config.yaml
model: "masked spectrogram model"
dataset: "synthetic speech, music and everyday sounds put through simulated rooms and audio effects"
train_examples: 39062
n_mels: 64
hop_length: 160
input: "log_mel"
win_length: 512
method: "simmim"
mask_ratio: 0.75
loss: "l1"
arch: "preact_resnet"
norm: "batchnorm"
activation: "relu"
depths: [2, 2, 5, 2]
kernel_size: 3
stem: "deep"
avg_pool_shortcut: true
widths: [80, 128, 240, 416]
init: "xavier_uniform"
residual_init: "none"
optimizer: "adamw"
lr: 0.0043
beta1: 0.9
beta2: 0.98
eps: 1e-10
gradient_centralization: true
steps: 22000
batch_size: 128
epochs: 72.1
lr_schedule: "poly"
final_lr_fraction: 0.01
warmup_steps: 1100
weight_decay: 0.09
Rows from block 8, named by matrix and row number. Rows with one number belong to one channel. Each number is 200 + 20 x the weight over its row's rms, rounded and kept within 0 to 999. All counts start at 0.
# convs0: first 3x3 conv (model.blocks.8.convs.0.weight, 240x240x3x3), inputs 0-5, a 3x3 kernel for each
# convs1: second 3x3 conv (model.blocks.8.convs.1.weight, 240x240x3x3, transposed), outputs 0-5, a 3x3 kernel for each
convs0.12,194,188,177,202,199,204,197,242,219,177,210,220,188,205,218,200,193,196,224,215,202,239,215,206,227,215,181,197,183,195,171,194,171,209,216,203,187,203,192,226,198,187,202,170,205,166,168,165,168,166,162,179,170,169
convs0.13,184,207,206,182,250,246,183,185,184,198,193,204,195,197,200,187,192,185,197,185,169,166,176,189,146,164,152,243,238,236,201,198,188,214,168,205,198,210,203,194,206,210,176,184,190,234,240,237,234,242,236,244,251,242
convs0.14,207,217,230,202,219,221,208,192,193,210,186,211,191,187,207,195,186,195,193,194,184,181,184,161,209,166,162,183,207,226,182,184,177,218,207,194,217,165,186,222,178,206,222,184,191,152,147,146,151,148,146,149,144,141
convs0.15,193,196,196,205,195,195,157,183,213,198,207,191,191,198,199,179,194,200,191,194,205,192,175,190,183,209,196,226,157,186,228,238,232,189,264,247,180,196,184,194,202,205,179,195,213,249,251,245,252,251,250,251,248,244
convs0.16,200,213,211,213,220,205,196,207,206,192,206,200,168,222,211,170,236,194,228,211,222,211,213,190,207,217,202,216,217,190,196,201,195,200,213,209,191,177,185,202,213,208,175,178,184,229,234,233,223,235,236,224,234,235
convs0.17,201,197,166,197,195,186,177,190,200,231,220,183,183,181,170,175,165,206,189,202,198,212,196,194,192,150,196,199,210,204,229,240,230,208,226,210,212,213,186,184,198,181,206,206,224,259,276,255,273,281,264,269,282,265
convs0.18,183,192,213,173,193,198,166,229,166,190,219,182,189,192,172,189,207,222,219,231,210,182,193,218,190,187,226,205,193,215,215,196,202,170,250,204,180,167,197,195,198,191,205,201,182,221,216,210,216,214,209,203,209,208
convs0.19,199,199,193,214,211,218,203,205,215,195,183,188,211,189,204,210,183,172,221,212,212,199,195,204,211,202,223,237,237,241,222,226,212,241,233,238,204,189,184,197,204,178,201,202,177,249,247,245,251,247,243,252,245,239
convs0.20,223,223,200,210,225,199,205,198,200,179,188,186,188,183,186,189,195,185,245,229,222,192,184,199,218,213,206,223,204,217,211,198,204,214,213,200,217,210,231,201,199,205,207,209,211,244,245,251,244,250,251,245,248,250
convs0.21,213,217,197,166,207,237,186,199,214,213,180,193,199,184,187,190,179,210,197,200,196,196,196,201,203,202,202,217,223,210,241,227,192,223,218,195,168,190,206,180,195,206,226,212,185,252,252,252,256,252,249,253,255,248
convs0.22,186,188,166,206,211,197,197,173,146,206,184,196,225,200,195,217,190,183,209,226,209,213,197,165,193,202,205,238,215,203,209,208,222,240,228,208,224,216,210,190,183,229,212,170,183,257,227,215,273,245,221,263,235,221
convs0.23,222,211,177,242,188,187,225,204,187,194,185,193,213,191,178,207,200,191,227,203,201,224,217,190,210,213,201,215,178,195,232,212,222,246,216,229,223,182,157,216,197,195,209,199,204,255,253,245,273,272,262,252,246,238
convs0.24,208,232,219,205,202,223,182,180,199,196,178,229,195,175,197,216,197,208,193,198,215,237,221,207,163,170,160,206,232,212,204,224,206,209,176,199,190,211,238,245,230,181,239,225,158,223,212,218,227,218,213,225,230,217
convs0.25,153,238,194,158,212,184,166,192,213,202,207,180,211,196,182,191,190,196,221,194,181,222,205,207,196,213,206,250,194,209,236,204,194,198,212,217,185,223,211,185,219,210,227,210,217,198,194,209,192,184,203,203,187,205
convs0.26,188,183,211,167,204,242,170,197,235,210,194,219,177,203,191,195,213,224,209,190,169,189,193,223,196,201,205,210,185,203,191,169,194,199,194,194,191,198,219,181,212,215,188,200,211,205,206,202,206,206,198,208,210,209
convs0.27,213,195,208,211,200,186,206,210,188,203,206,191,196,204,195,203,195,204,200,209,226,208,222,212,204,209,204,179,199,219,194,185,212,206,180,212,199,238,210,198,205,205,197,164,201,241,240,237,237,239,236,241,240,236
convs0.28,208,215,197,222,204,206,199,179,182,201,186,174,162,170,188,208,200,169,195,174,192,195,175,187,202,208,221,189,183,194,182,188,186,230,202,203,163,176,178,231,200,210,218,194,228,191,195,197,197,201,204,199,199,206
convs0.29,216,220,237,190,189,210,182,208,209,192,192,187,171,165,193,202,199,210,192,188,197,149,168,183,212,218,214,215,219,205,213,215,212,214,219,207,197,190,195,212,205,199,197,206,195,242,243,245,233,231,233,237,239,243
convs0.30,230,238,243,208,203,203,190,200,199,182,187,194,175,182,212,192,189,200,194,189,188,214,200,199,181,182,194,203,210,214,201,214,210,216,227,201,219,222,195,203,208,204,177,191,186,237,235,236,240,236,237,244,240,241
convs0.31,206,200,227,195,191,223,209,198,217,203,210,166,190,177,180,170,170,186,211,196,204,190,195,197,219,227,226,227,225,218,234,199,182,211,224,200,229,197,214,197,208,221,198,210,208,260,268,269,268,280,277,261,269,264
convs0.32,197,178,193,198,176,196,209,218,182,209,220,211,200,194,198,221,183,206,191,201,201,205,173,213,220,196,210,221,208,200,191,193,194,224,197,231,204,184,202,196,216,212,200,259,212,229,226,229,227,233,223,243,242,230
convs0.33,189,197,195,211,218,221,232,204,170,211,219,200,189,218,227,194,204,181,193,175,194,188,206,183,194,180,183,209,201,205,221,221,222,206,226,240,194,210,186,195,211,206,196,226,213,237,250,249,239,246,248,242,246,246
convs0.34,219,225,192,222,228,214,232,214,210,204,205,187,193,183,187,205,202,191,206,207,207,186,180,202,192,196,207,209,209,213,219,234,231,243,235,240,186,186,203,200,190,179,190,171,180,249,243,244,250,246,250,247,246,250
convs0.35,197,200,207,188,191,204,194,193,203,203,205,203,196,192,191,195,191,187,192,195,207,202,197,194,228,217,210,214,211,217,210,194,205,225,198,210,186,188,205,184,204,201,182,209,212,284,257,238,301,275,254,295,270,244
convs0.36,210,195,211,239,206,201,226,200,202,198,197,218,204,182,191,206,166,180,243,206,165,217,209,198,202,193,178,194,223,225,203,204,225,199,212,219,231,208,146,230,199,174,212,192,221,245,253,242,252,260,252,243,244,239
convs0.37,192,197,205,208,213,210,185,206,193,200,206,206,195,180,199,216,183,218,193,219,220,182,182,170,219,224,226,198,207,196,192,254,191,205,257,194,209,167,191,207,183,202,172,216,191,186,179,181,186,181,178,182,184,176
convs0.38,209,228,184,151,204,222,168,185,203,186,180,193,219,190,204,201,176,182,214,195,206,313,200,114,197,201,184,213,198,181,224,189,159,224,226,217,187,199,193,172,230,243,200,222,172,207,203,196,198,196,190,207,205,205
convs0.39,214,188,202,183,197,171,204,228,183,212,212,197,208,208,197,214,171,182,195,200,200,201,186,191,199,163,177,222,204,211,210,214,216,197,217,216,203,191,203,205,201,190,203,213,189,228,230,234,226,227,228,226,231,231
convs0.40,173,194,210,218,178,172,200,195,179,188,188,202,208,220,208,189,202,179,213,212,196,177,185,175,202,222,197,198,190,195,211,220,220,192,202,213,208,212,221,204,198,203,196,205,197,276,286,274,283,293,282,274,285,279
convs0.41,200,197,198,228,225,196,190,170,194,175,185,184,187,180,191,203,209,225,205,194,168,205,192,206,170,202,184,207,146,178,208,165,153,166,183,202,180,245,223,178,210,188,180,188,195,270,283,272,281,290,279,281,290,276
convs0.42,234,203,185,212,209,176,197,224,191,205,215,223,192,221,198,191,202,170,175,192,196,199,192,216,232,220,220,207,185,200,236,195,226,221,201,222,179,215,210,175,183,211,202,147,206,204,213,215,212,212,215,218,221,222
convs0.43,194,199,190,200,208,193,212,230,214,205,209,217,188,189,215,173,176,200,196,196,199,197,193,187,210,203,215,219,224,237,219,216,227,229,224,236,182,183,186,176,189,192,210,197,200,247,243,246,246,244,247,252,248,250
convs0.44,190,209,222,227,224,197,186,186,183,219,215,218,208,184,195,189,175,163,183,190,228,178,198,239,185,188,204,247,214,209,227,214,209,179,194,199,170,200,221,207,194,169,164,176,184,221,242,249,227,248,254,223,237,245
convs0.45,211,215,210,193,191,196,213,170,195,203,210,207,181,191,190,212,215,170,212,211,213,202,199,215,214,245,233,241,235,193,232,234,208,219,183,182,177,202,178,208,210,198,203,191,195,230,232,231,229,232,233,231,229,232
convs0.46,207,198,169,219,232,203,200,192,196,175,220,250,209,185,188,214,192,207,232,200,204,179,207,194,196,204,202,197,231,227,195,205,209,213,221,225,227,207,188,205,201,209,211,195,193,216,227,217,226,235,222,218,230,225
convs0.47,180,208,209,173,202,195,210,213,199,185,186,202,155,153,203,196,173,184,193,189,197,196,195,185,206,215,205,216,213,202,217,205,180,197,199,183,200,173,197,218,178,203,202,175,225,236,234,235,239,238,228,239,241,226
convs0.48,200,194,185,206,194,198,207,199,213,209,220,202,185,210,215,196,211,199,197,186,209,218,192,199,222,191,200,239,219,222,220,208,218,215,237,225,189,185,206,182,187,194,208,215,189,244,252,232,240,244,230,219,216,212
convs0.49,233,196,194,221,231,206,192,219,205,171,171,211,204,206,190,217,195,198,181,215,251,195,203,213,196,201,186,212,237,230,190,200,227,210,212,224,224,210,188,216,181,186,213,173,189,239,241,245,257,253,259,236,232,237
convs0.50,213,189,192,197,174,197,203,201,180,193,195,184,182,195,184,221,206,205,212,193,197,199,184,180,245,197,201,203,232,198,218,222,208,215,196,210,188,199,167,214,203,188,218,193,217,240,245,246,237,244,243,232,240,236
convs0.51,199,225,228,183,202,227,210,192,201,214,199,208,208,198,210,209,191,178,210,217,205,215,215,205,214,213,200,212,210,211,226,226,221,216,238,221,207,195,203,215,222,206,213,207,197,240,241,237,231,235,226,231,233,235
convs0.52,157,171,190,201,193,213,193,227,247,185,197,226,192,192,194,219,215,214,188,208,190,206,174,183,192,175,171,263,279,257,224,226,209,250,290,221,187,203,212,215,213,203,208,202,196,237,257,246,241,261,251,226,254,242
convs0.53,201,199,193,182,194,182,178,193,175,246,227,240,213,204,185,209,171,121,190,210,204,207,205,184,201,212,197,214,235,144,211,252,208,185,221,177,196,200,188,182,187,173,189,206,169,202,194,195,194,186,185,198,201,200
convs0.54,203,229,240,178,198,181,186,198,189,212,207,218,195,212,194,190,213,191,201,205,203,207,195,202,194,187,178,230,226,214,150,143,172,225,216,213,204,203,181,206,219,193,196,220,213,244,247,235,240,240,231,240,243,237
convs0.55,195,186,189,190,187,216,193,195,207,195,222,211,200,210,198,186,199,191,234,232,224,224,226,220,208,221,212,218,220,214,226,219,214,242,230,235,206,223,212,232,223,212,227,231,221,216,211,213,218,214,213,218,215,216
convs0.56,191,192,211,188,231,222,202,234,200,219,227,205,189,187,194,197,180,203,199,200,184,211,206,196,206,193,193,204,206,190,199,226,200,211,195,198,215,204,202,203,203,194,194,213,198,234,233,231,231,236,226,229,233,220
convs0.57,166,228,229,187,189,182,241,233,213,166,178,197,196,205,197,202,208,188,180,163,159,214,187,178,186,200,174,176,199,175,241,220,219,250,280,213,183,174,195,208,212,218,191,179,201,236,255,242,241,263,248,233,261,243
convs0.58,203,201,179,198,193,188,202,180,196,194,178,201,207,218,194,199,245,185,197,205,190,195,208,178,215,224,192,189,219,225,193,217,209,184,213,217,231,158,228,229,172,228,229,165,231,239,243,243,236,245,242,239,249,243
convs0.59,187,185,202,275,199,190,231,197,175,157,185,194,201,189,186,178,199,190,182,194,172,185,214,224,170,191,191,212,201,200,209,207,200,197,196,208,199,207,203,212,199,201,209,202,197,238,238,237,250,250,248,250,254,250
convs0.60,187,189,220,211,215,229,177,189,216,178,203,221,188,191,202,219,187,194,210,185,190,223,203,218,233,198,198,192,211,192,222,205,212,182,193,206,182,206,168,207,193,169,219,205,177,208,209,202,211,211,203,209,202,196
convs0.61,194,203,205,205,216,194,211,223,196,172,157,177,184,190,178,176,200,188,210,221,205,208,225,218,209,230,238,215,231,215,231,240,220,234,238,228,221,208,197,199,183,177,208,187,190,234,236,234,228,232,228,230,233,229
convs0.62,202,183,175,177,190,194,196,217,233,178,193,197,183,196,216,210,218,211,179,196,192,207,205,190,188,185,180,216,212,186,213,222,219,198,207,215,194,202,203,193,186,190,200,196,197,239,240,245,237,241,244,233,235,238
convs0.63,195,187,191,191,209,206,194,192,204,199,196,190,189,197,205,195,192,183,231,219,216,198,203,210,208,192,199,245,234,235,230,225,205,226,232,232,186,187,180,185,187,185,203,207,204,244,244,244,237,240,242,233,236,233
convs0.64,196,215,208,216,209,204,208,199,181,202,203,194,203,191,190,201,183,196,216,211,199,131,200,268,201,206,203,211,239,251,226,200,176,219,209,210,197,189,198,176,201,240,187,202,191,210,208,210,216,215,213,224,227,224
convs0.65,217,191,195,206,194,162,186,175,159,196,170,199,199,223,188,192,217,183,187,214,197,198,213,210,200,194,184,215,205,207,206,213,196,213,239,228,226,192,186,205,207,203,209,220,207,253,269,257,253,266,258,228,244,239
convs0.66,204,222,206,193,214,193,200,214,184,185,171,186,173,149,189,173,174,196,208,190,177,192,197,195,195,190,169,220,212,218,165,168,181,238,210,196,229,202,188,200,182,183,190,210,189,231,233,232,232,229,230,228,226,224
convs0.67,205,189,201,170,179,196,189,220,201,208,206,202,195,209,215,173,209,232,187,208,205,206,199,189,191,189,223,206,193,215,216,194,213,214,217,211,188,183,201,188,202,200,203,193,213,246,238,243,240,239,249,239,242,250
convs0.68,218,212,212,200,218,204,180,232,182,195,227,195,208,196,197,235,174,191,197,207,184,208,194,177,229,199,177,193,200,216,202,202,230,212,215,211,187,184,201,191,207,178,208,192,176,208,199,210,205,196,211,208,199,216
convs0.69,187,198,198,208,222,217,232,238,228,182,184,175,185,178,176,177,169,172,186,192,191,208,201,192,210,203,201,222,215,240,215,234,241,228,222,231,190,195,206,202,207,214,199,202,191,240,244,251,234,235,245,228,227,237
convs0.70,210,194,208,212,207,199,191,202,180,170,152,162,208,202,211,199,193,188,202,207,180,200,198,168,185,205,201,199,215,201,214,208,215,171,208,195,242,218,204,214,200,206,207,212,193,188,193,200,187,197,207,186,197,209
convs0.71,205,179,175,236,206,189,212,193,177,190,182,174,195,190,165,178,181,170,206,203,182,198,200,217,178,188,225,223,209,193,211,241,249,233,221,206,209,185,209,225,197,207,218,200,202,225,234,237,223,226,231,223,223,229
convs1.12,196,188,187,188,197,209,176,195,223,212,205,206,201,164,193,219,185,169,216,216,210,205,218,212,198,170,174,213,185,190,217,214,191,222,230,189,202,216,194,226,222,182,175,175,223,177,196,204,189,205,205,189,200,200
convs1.13,182,204,196,197,224,191,222,225,186,206,206,229,218,205,229,188,188,193,135,123,143,149,134,164,153,137,160,205,199,209,172,170,178,207,199,198,197,204,196,193,211,216,193,200,205,194,193,192,200,198,197,204,200,204
convs1.14,212,190,215,195,199,178,164,202,189,173,181,224,204,201,204,202,172,186,187,197,200,228,196,189,195,194,207,197,213,211,195,207,209,222,196,205,183,165,205,199,194,221,232,207,217,187,198,198,187,202,198,193,211,204
convs1.15,183,209,171,185,198,226,215,203,201,199,183,180,188,186,214,187,180,197,199,190,174,176,155,181,222,215,159,205,212,180,180,200,184,147,157,215,169,187,190,194,217,209,223,189,174,203,207,198,204,210,203,188,195,197
convs1.16,210,227,201,202,195,166,231,230,197,201,199,228,224,202,211,207,162,188,190,201,191,220,211,203,202,208,203,195,169,176,217,205,206,196,198,181,160,161,194,183,166,188,174,164,156,191,194,204,188,194,208,191,198,212
convs1.17,198,193,186,208,186,156,179,215,187,203,207,173,190,172,132,232,220,223,181,203,211,216,221,208,208,207,205,201,196,212,211,214,199,207,198,212,212,208,213,176,197,168,251,267,198,207,214,203,202,203,203,208,198,198
convs1.18,162,227,179,191,194,179,234,216,210,179,199,203,213,244,197,224,203,187,229,196,183,187,211,194,200,212,192,209,222,211,203,207,200,203,225,209,196,175,216,196,207,185,217,202,205,201,193,206,197,200,203,202,208,200
convs1.19,226,232,223,212,216,213,229,229,234,198,194,189,204,195,189,199,202,207,193,191,202,209,197,198,199,196,198,211,212,205,208,213,187,208,209,202,205,197,202,201,208,208,216,222,211,190,190,188,194,192,187,191,190,186
convs1.20,223,222,222,222,223,222,221,221,221,200,199,199,200,198,198,200,199,199,195,195,195,195,195,197,195,196,196,210,209,208,209,207,207,210,209,209,205,204,205,204,205,204,204,205,204,192,192,192,192,192,192,192,192,192
convs1.21,182,188,214,121,196,265,186,224,239,196,223,228,204,209,199,221,208,205,186,207,205,234,221,182,222,217,191,211,182,182,211,186,183,189,215,213,223,193,178,173,197,232,186,197,220,209,207,200,210,205,192,205,205,189
convs1.22,180,174,198,170,172,201,204,212,201,189,206,219,177,173,170,156,175,197,193,189,199,192,192,198,206,214,209,197,208,188,199,202,203,206,201,194,209,216,235,147,180,198,203,172,187,197,198,204,203,207,204,188,201,205
convs1.23,211,194,195,207,182,155,212,202,162,215,189,203,189,158,176,198,179,203,232,238,225,184,194,187,196,199,226,191,201,204,205,193,170,176,187,196,177,168,190,185,199,201,218,201,177,195,199,198,187,201,221,190,198,215
convs1.24,225,246,227,201,216,195,184,201,178,161,153,167,196,173,186,206,172,239,167,187,225,212,181,205,214,200,205,197,199,204,204,178,218,234,174,197,225,175,179,235,179,176,171,201,234,208,206,206,198,196,197,194,202,198
convs1.25,205,183,227,212,188,239,213,184,241,208,201,207,189,202,207,192,245,180,228,181,212,187,207,205,209,260,190,195,213,197,185,218,194,195,200,208,206,204,201,166,179,225,212,214,246,207,205,189,197,204,198,196,196,217
convs1.26,163,200,253,132,181,239,165,218,228,197,193,197,165,200,225,226,204,194,200,185,185,155,195,214,205,202,157,205,188,181,199,181,195,187,183,194,196,192,187,191,212,188,195,226,201,202,203,189,213,210,191,201,202,197
convs1.27,211,189,225,224,182,187,210,196,182,216,213,199,203,213,213,197,190,192,190,218,211,204,226,197,222,230,205,187,231,201,205,224,198,218,188,223,192,242,208,210,213,207,211,167,208,194,220,206,193,215,208,193,195,195
convs1.28,217,211,210,248,207,208,189,172,207,187,215,206,151,215,260,136,191,239,182,176,174,181,206,228,207,220,210,192,197,185,183,197,211,188,183,193,162,182,193,180,169,198,214,216,227,180,200,212,193,198,195,208,205,198
convs1.29,195,211,207,195,200,183,154,182,183,203,186,208,234,237,241,189,211,205,228,214,207,154,176,205,201,199,189,217,206,210,152,185,196,199,224,224,200,180,212,204,190,185,190,220,207,206,202,210,210,212,214,203,208,210
convs1.30,187,186,186,220,198,207,192,188,216,216,187,197,217,180,186,181,203,169,181,207,203,180,180,182,211,205,192,225,211,225,199,198,183,199,213,205,223,207,213,198,197,191,203,197,206,201,192,196,195,191,194,185,179,181
convs1.31,174,203,215,204,208,240,194,193,186,231,205,235,209,161,152,230,222,192,188,197,196,223,237,205,219,230,205,211,223,213,203,212,217,184,179,181,173,186,185,178,173,206,202,211,177,196,197,195,206,207,205,206,199,209
convs1.32,197,182,213,189,202,193,160,254,197,202,206,198,195,201,215,189,162,207,195,236,196,208,209,203,194,149,217,218,224,198,194,185,182,190,152,215,198,200,210,213,240,222,231,280,226,207,203,205,191,211,184,199,232,187
convs1.33,178,187,185,175,205,189,204,245,219,167,162,185,142,180,184,225,200,235,181,184,206,239,217,177,191,178,214,199,202,212,207,189,192,207,187,197,198,216,211,206,211,202,194,177,182,195,195,194,207,212,199,190,194,195
convs1.34,220,199,234,211,209,221,176,230,226,185,218,215,162,188,194,175,155,169,200,209,188,198,194,198,170,170,182,208,209,211,219,209,191,212,218,194,179,194,220,188,176,194,174,172,219,194,200,192,198,197,192,199,207,198
convs1.35,217,218,178,212,201,197,200,190,197,203,187,162,214,194,150,187,183,142,201,185,212,193,208,214,212,229,226,200,204,211,201,204,194,197,199,192,215,229,231,204,217,238,216,208,231,196,190,187,215,211,202,204,213,216
convs1.36,241,212,205,225,211,185,212,198,201,194,222,186,224,235,190,197,182,187,219,196,184,199,203,202,256,207,164,203,198,208,182,199,218,187,204,222,201,210,179,226,186,173,265,171,169,189,197,200,196,205,206,184,198,197
convs1.37,189,184,212,197,182,201,174,199,183,199,208,185,209,207,219,183,188,206,203,217,214,206,221,195,217,230,220,179,169,194,208,222,226,181,234,199,208,197,186,211,214,202,210,203,192,208,202,202,196,210,198,187,212,197
convs1.38,178,169,205,168,199,225,232,218,190,222,239,203,214,218,196,188,184,159,215,200,195,312,197,101,206,204,207,208,180,188,222,204,168,226,224,190,196,180,198,162,182,221,208,216,197,201,206,203,209,207,198,194,195,193
convs1.39,197,178,213,194,200,192,194,239,190,222,242,184,233,238,190,222,195,183,194,218,189,212,199,182,231,164,197,193,220,214,202,208,210,207,201,206,191,211,188,209,226,195,235,223,200,185,201,191,192,209,194,189,210,194
convs1.40,192,181,201,203,186,189,220,204,172,194,223,217,209,210,188,155,168,180,207,192,216,186,206,218,227,225,224,184,194,190,192,193,215,211,190,186,183,196,204,182,213,190,222,219,176,200,207,204,209,223,216,204,210,199
convs1.41,242,236,247,177,194,208,205,194,173,176,190,218,215,245,231,216,223,193,205,221,167,193,190,228,162,142,176,203,216,203,200,197,174,207,195,203,199,205,196,192,184,211,187,200,204,196,212,206,204,212,202,197,202,196
convs1.42,205,164,213,193,175,200,222,190,197,207,211,188,186,207,220,181,179,147,182,166,193,177,181,178,192,219,220,216,185,215,214,211,190,190,175,193,195,222,192,154,189,236,200,177,235,210,212,199,212,211,208,196,192,206
convs1.43,215,228,220,220,219,224,220,225,242,224,219,211,210,208,216,211,189,205,215,194,192,195,188,197,210,202,191,207,199,199,190,199,192,200,199,199,215,204,208,210,202,219,208,209,211,190,191,188,189,190,188,183,184,189
convs1.44,210,205,218,201,218,207,176,194,236,212,246,223,207,219,200,187,154,173,182,200,196,166,190,204,179,199,207,188,205,195,177,187,171,219,211,170,196,194,203,206,190,156,171,210,210,202,211,195,213,211,194,206,200,189
convs1.45,194,177,205,201,197,168,173,162,174,242,197,177,201,236,233,174,251,240,207,208,190,207,174,188,184,215,198,222,195,198,189,204,194,171,181,172,195,210,201,213,192,186,158,188,191,197,183,193,209,199,202,206,203,207
convs1.46,167,177,191,208,160,175,222,206,194,182,203,212,219,230,165,232,216,192,187,178,200,182,190,194,227,204,167,191,189,186,187,188,213,186,189,210,195,191,188,183,201,198,210,200,199,210,205,193,206,201,187,196,198,202
convs1.47,205,213,205,178,190,163,172,190,186,205,216,201,214,245,233,209,171,218,173,169,160,197,193,196,191,209,202,210,201,189,203,193,191,221,191,178,180,159,182,215,201,205,213,202,196,194,200,192,189,207,200,178,214,206
convs1.48,211,209,208,204,172,161,232,208,193,204,221,168,177,197,190,204,202,207,202,184,192,212,218,215,209,210,215,177,210,186,195,219,188,193,213,185,206,192,207,201,209,208,225,231,202,198,216,201,198,204,197,196,199,205
convs1.49,182,194,201,200,219,216,227,210,156,164,174,175,193,218,185,202,201,209,217,209,207,216,210,229,186,199,236,190,191,208,192,217,231,186,206,217,214,212,182,200,227,186,192,181,148,210,205,204,211,205,197,194,212,209
convs1.50,210,175,214,220,215,250,180,205,225,213,199,180,178,176,197,221,197,219,183,228,210,214,216,188,200,183,190,198,201,203,197,193,189,201,193,188,210,249,210,207,204,188,210,170,174,206,203,198,200,196,188,200,193,211
convs1.51,222,222,222,221,221,221,221,222,223,202,201,201,202,202,201,203,203,202,196,196,196,197,196,195,196,196,195,209,208,208,209,209,208,209,209,208,205,204,204,205,204,205,205,205,206,191,191,191,191,192,191,191,191,191
convs1.52,199,213,196,196,206,213,214,211,213,178,196,170,202,220,217,189,211,219,191,201,187,204,197,203,228,244,223,204,226,204,203,200,206,216,222,218,211,200,205,185,192,201,216,190,178,198,206,196,202,205,195,198,199,184
convs1.53,195,186,204,164,165,175,166,199,208,241,232,210,194,194,178,146,170,154,216,191,192,241,215,192,237,203,193,185,184,208,189,195,213,187,212,192,211,222,209,218,221,211,205,231,201,207,200,194,212,205,198,209,203,209
convs1.54,174,200,180,194,197,196,234,216,214,222,240,229,182,182,174,191,190,184,160,146,165,201,194,204,213,215,207,189,182,197,166,141,156,230,240,225,189,221,222,196,205,208,188,177,170,205,212,212,197,204,200,195,207,203
convs1.55,222,221,222,222,222,222,221,222,222,202,202,202,203,203,203,203,203,202,196,196,196,196,196,196,196,196,196,209,209,208,209,209,209,209,209,209,206,205,205,205,205,206,205,205,206,191,191,191,191,191,191,191,191,191
convs1.56,173,175,144,195,214,180,184,213,189,213,174,199,202,126,198,195,111,180,202,192,176,181,204,182,211,220,221,205,204,215,191,174,199,222,214,227,208,199,209,211,188,202,202,189,206,192,200,186,196,212,195,196,221,199
convs1.57,213,207,232,173,169,180,186,201,180,179,183,201,185,206,206,193,222,203,208,193,166,168,159,191,178,170,166,216,257,222,226,224,214,172,191,173,192,189,204,193,198,216,177,204,215,199,202,188,195,203,198,198,204,194
convs1.58,180,233,206,167,205,186,175,196,206,187,155,171,173,197,161,168,223,179,182,238,195,204,223,197,217,205,203,213,204,194,198,223,194,182,247,182,196,157,199,194,173,200,207,169,204,212,191,194,212,187,197,214,185,204
convs1.59,220,202,200,255,177,155,200,178,187,185,188,198,200,213,212,188,192,212,206,211,207,195,207,215,231,216,209,212,220,206,191,207,200,196,200,193,190,200,203,195,205,199,181,211,223,193,203,209,178,197,210,198,200,197
convs1.60,202,209,205,205,205,209,197,200,184,194,195,149,221,218,187,174,193,220,201,228,208,209,226,198,210,204,194,189,227,202,197,211,200,192,206,215,240,202,190,222,192,184,229,205,197,204,201,186,210,203,186,217,206,189
convs1.61,176,181,187,212,205,223,223,204,216,169,155,192,223,215,219,230,227,214,203,218,218,196,208,198,201,218,210,206,195,216,197,191,223,205,197,214,198,217,211,204,211,215,209,220,232,199,197,211,203,200,214,202,205,213
convs1.62,228,223,199,209,222,212,232,217,220,157,152,170,206,198,214,191,178,183,175,176,173,184,193,173,189,191,182,178,169,182,206,196,199,214,206,181,161,151,163,195,199,197,191,180,190,190,194,194,197,201,196,193,196,197
convs1.63,224,223,222,221,223,224,221,220,221,198,204,208,200,204,208,203,206,204,198,198,198,199,202,196,198,198,197,207,206,206,207,205,205,208,209,209,205,209,208,205,214,210,204,206,207,191,191,191,192,191,190,191,191,190
convs1.64,211,190,187,169,179,186,189,202,211,187,204,208,192,188,201,215,205,187,201,188,184,127,201,260,204,207,195,185,198,200,200,199,182,179,186,216,201,204,197,180,213,249,175,199,213,189,197,196,204,206,199,200,197,188
convs1.65,222,202,225,201,185,199,168,156,153,197,226,199,165,203,180,183,205,199,224,199,207,194,179,211,258,237,233,219,213,203,193,198,187,219,202,214,202,206,214,191,200,198,182,199,204,206,204,209,209,214,207,225,216,221
convs1.66,166,195,218,178,198,196,204,207,209,179,175,226,221,231,234,215,176,200,204,190,175,207,212,208,187,182,180,193,179,186,195,150,174,227,192,208,221,226,215,202,187,196,180,189,192,186,191,202,192,190,194,200,207,206
convs1.67,177,236,187,214,241,225,204,194,230,183,215,231,144,175,205,190,188,214,203,199,201,195,212,215,196,204,194,209,221,192,206,206,213,202,185,194,214,169,206,196,212,213,216,236,201,204,209,217,201,197,195,209,202,188
convs1.68,201,175,219,210,195,229,195,229,211,222,236,175,203,195,186,198,170,223,193,190,194,200,208,214,205,215,211,201,225,199,195,225,208,183,214,222,205,201,185,194,186,188,199,187,185,215,223,205,215,220,202,206,220,205
convs1.69,211,220,227,221,231,231,228,229,228,205,197,196,201,193,200,205,195,199,195,195,194,206,209,201,187,189,190,216,210,215,202,195,192,211,214,209,200,208,198,204,212,203,193,201,200,189,190,192,188,188,189,186,188,189
convs1.70,222,215,168,213,195,173,213,185,184,188,220,206,199,239,208,194,217,193,205,212,201,218,199,195,189,185,173,201,188,182,204,198,197,189,205,182,212,201,178,201,212,227,203,188,197,193,199,213,193,195,206,198,204,213
convs1.71,202,213,168,202,179,146,226,197,202,221,221,224,191,216,253,175,194,229,180,207,221,223,202,184,202,184,185,172,184,182,172,199,202,213,209,195,180,195,232,203,203,224,174,214,253,191,197,208,198,200,210,198,191,191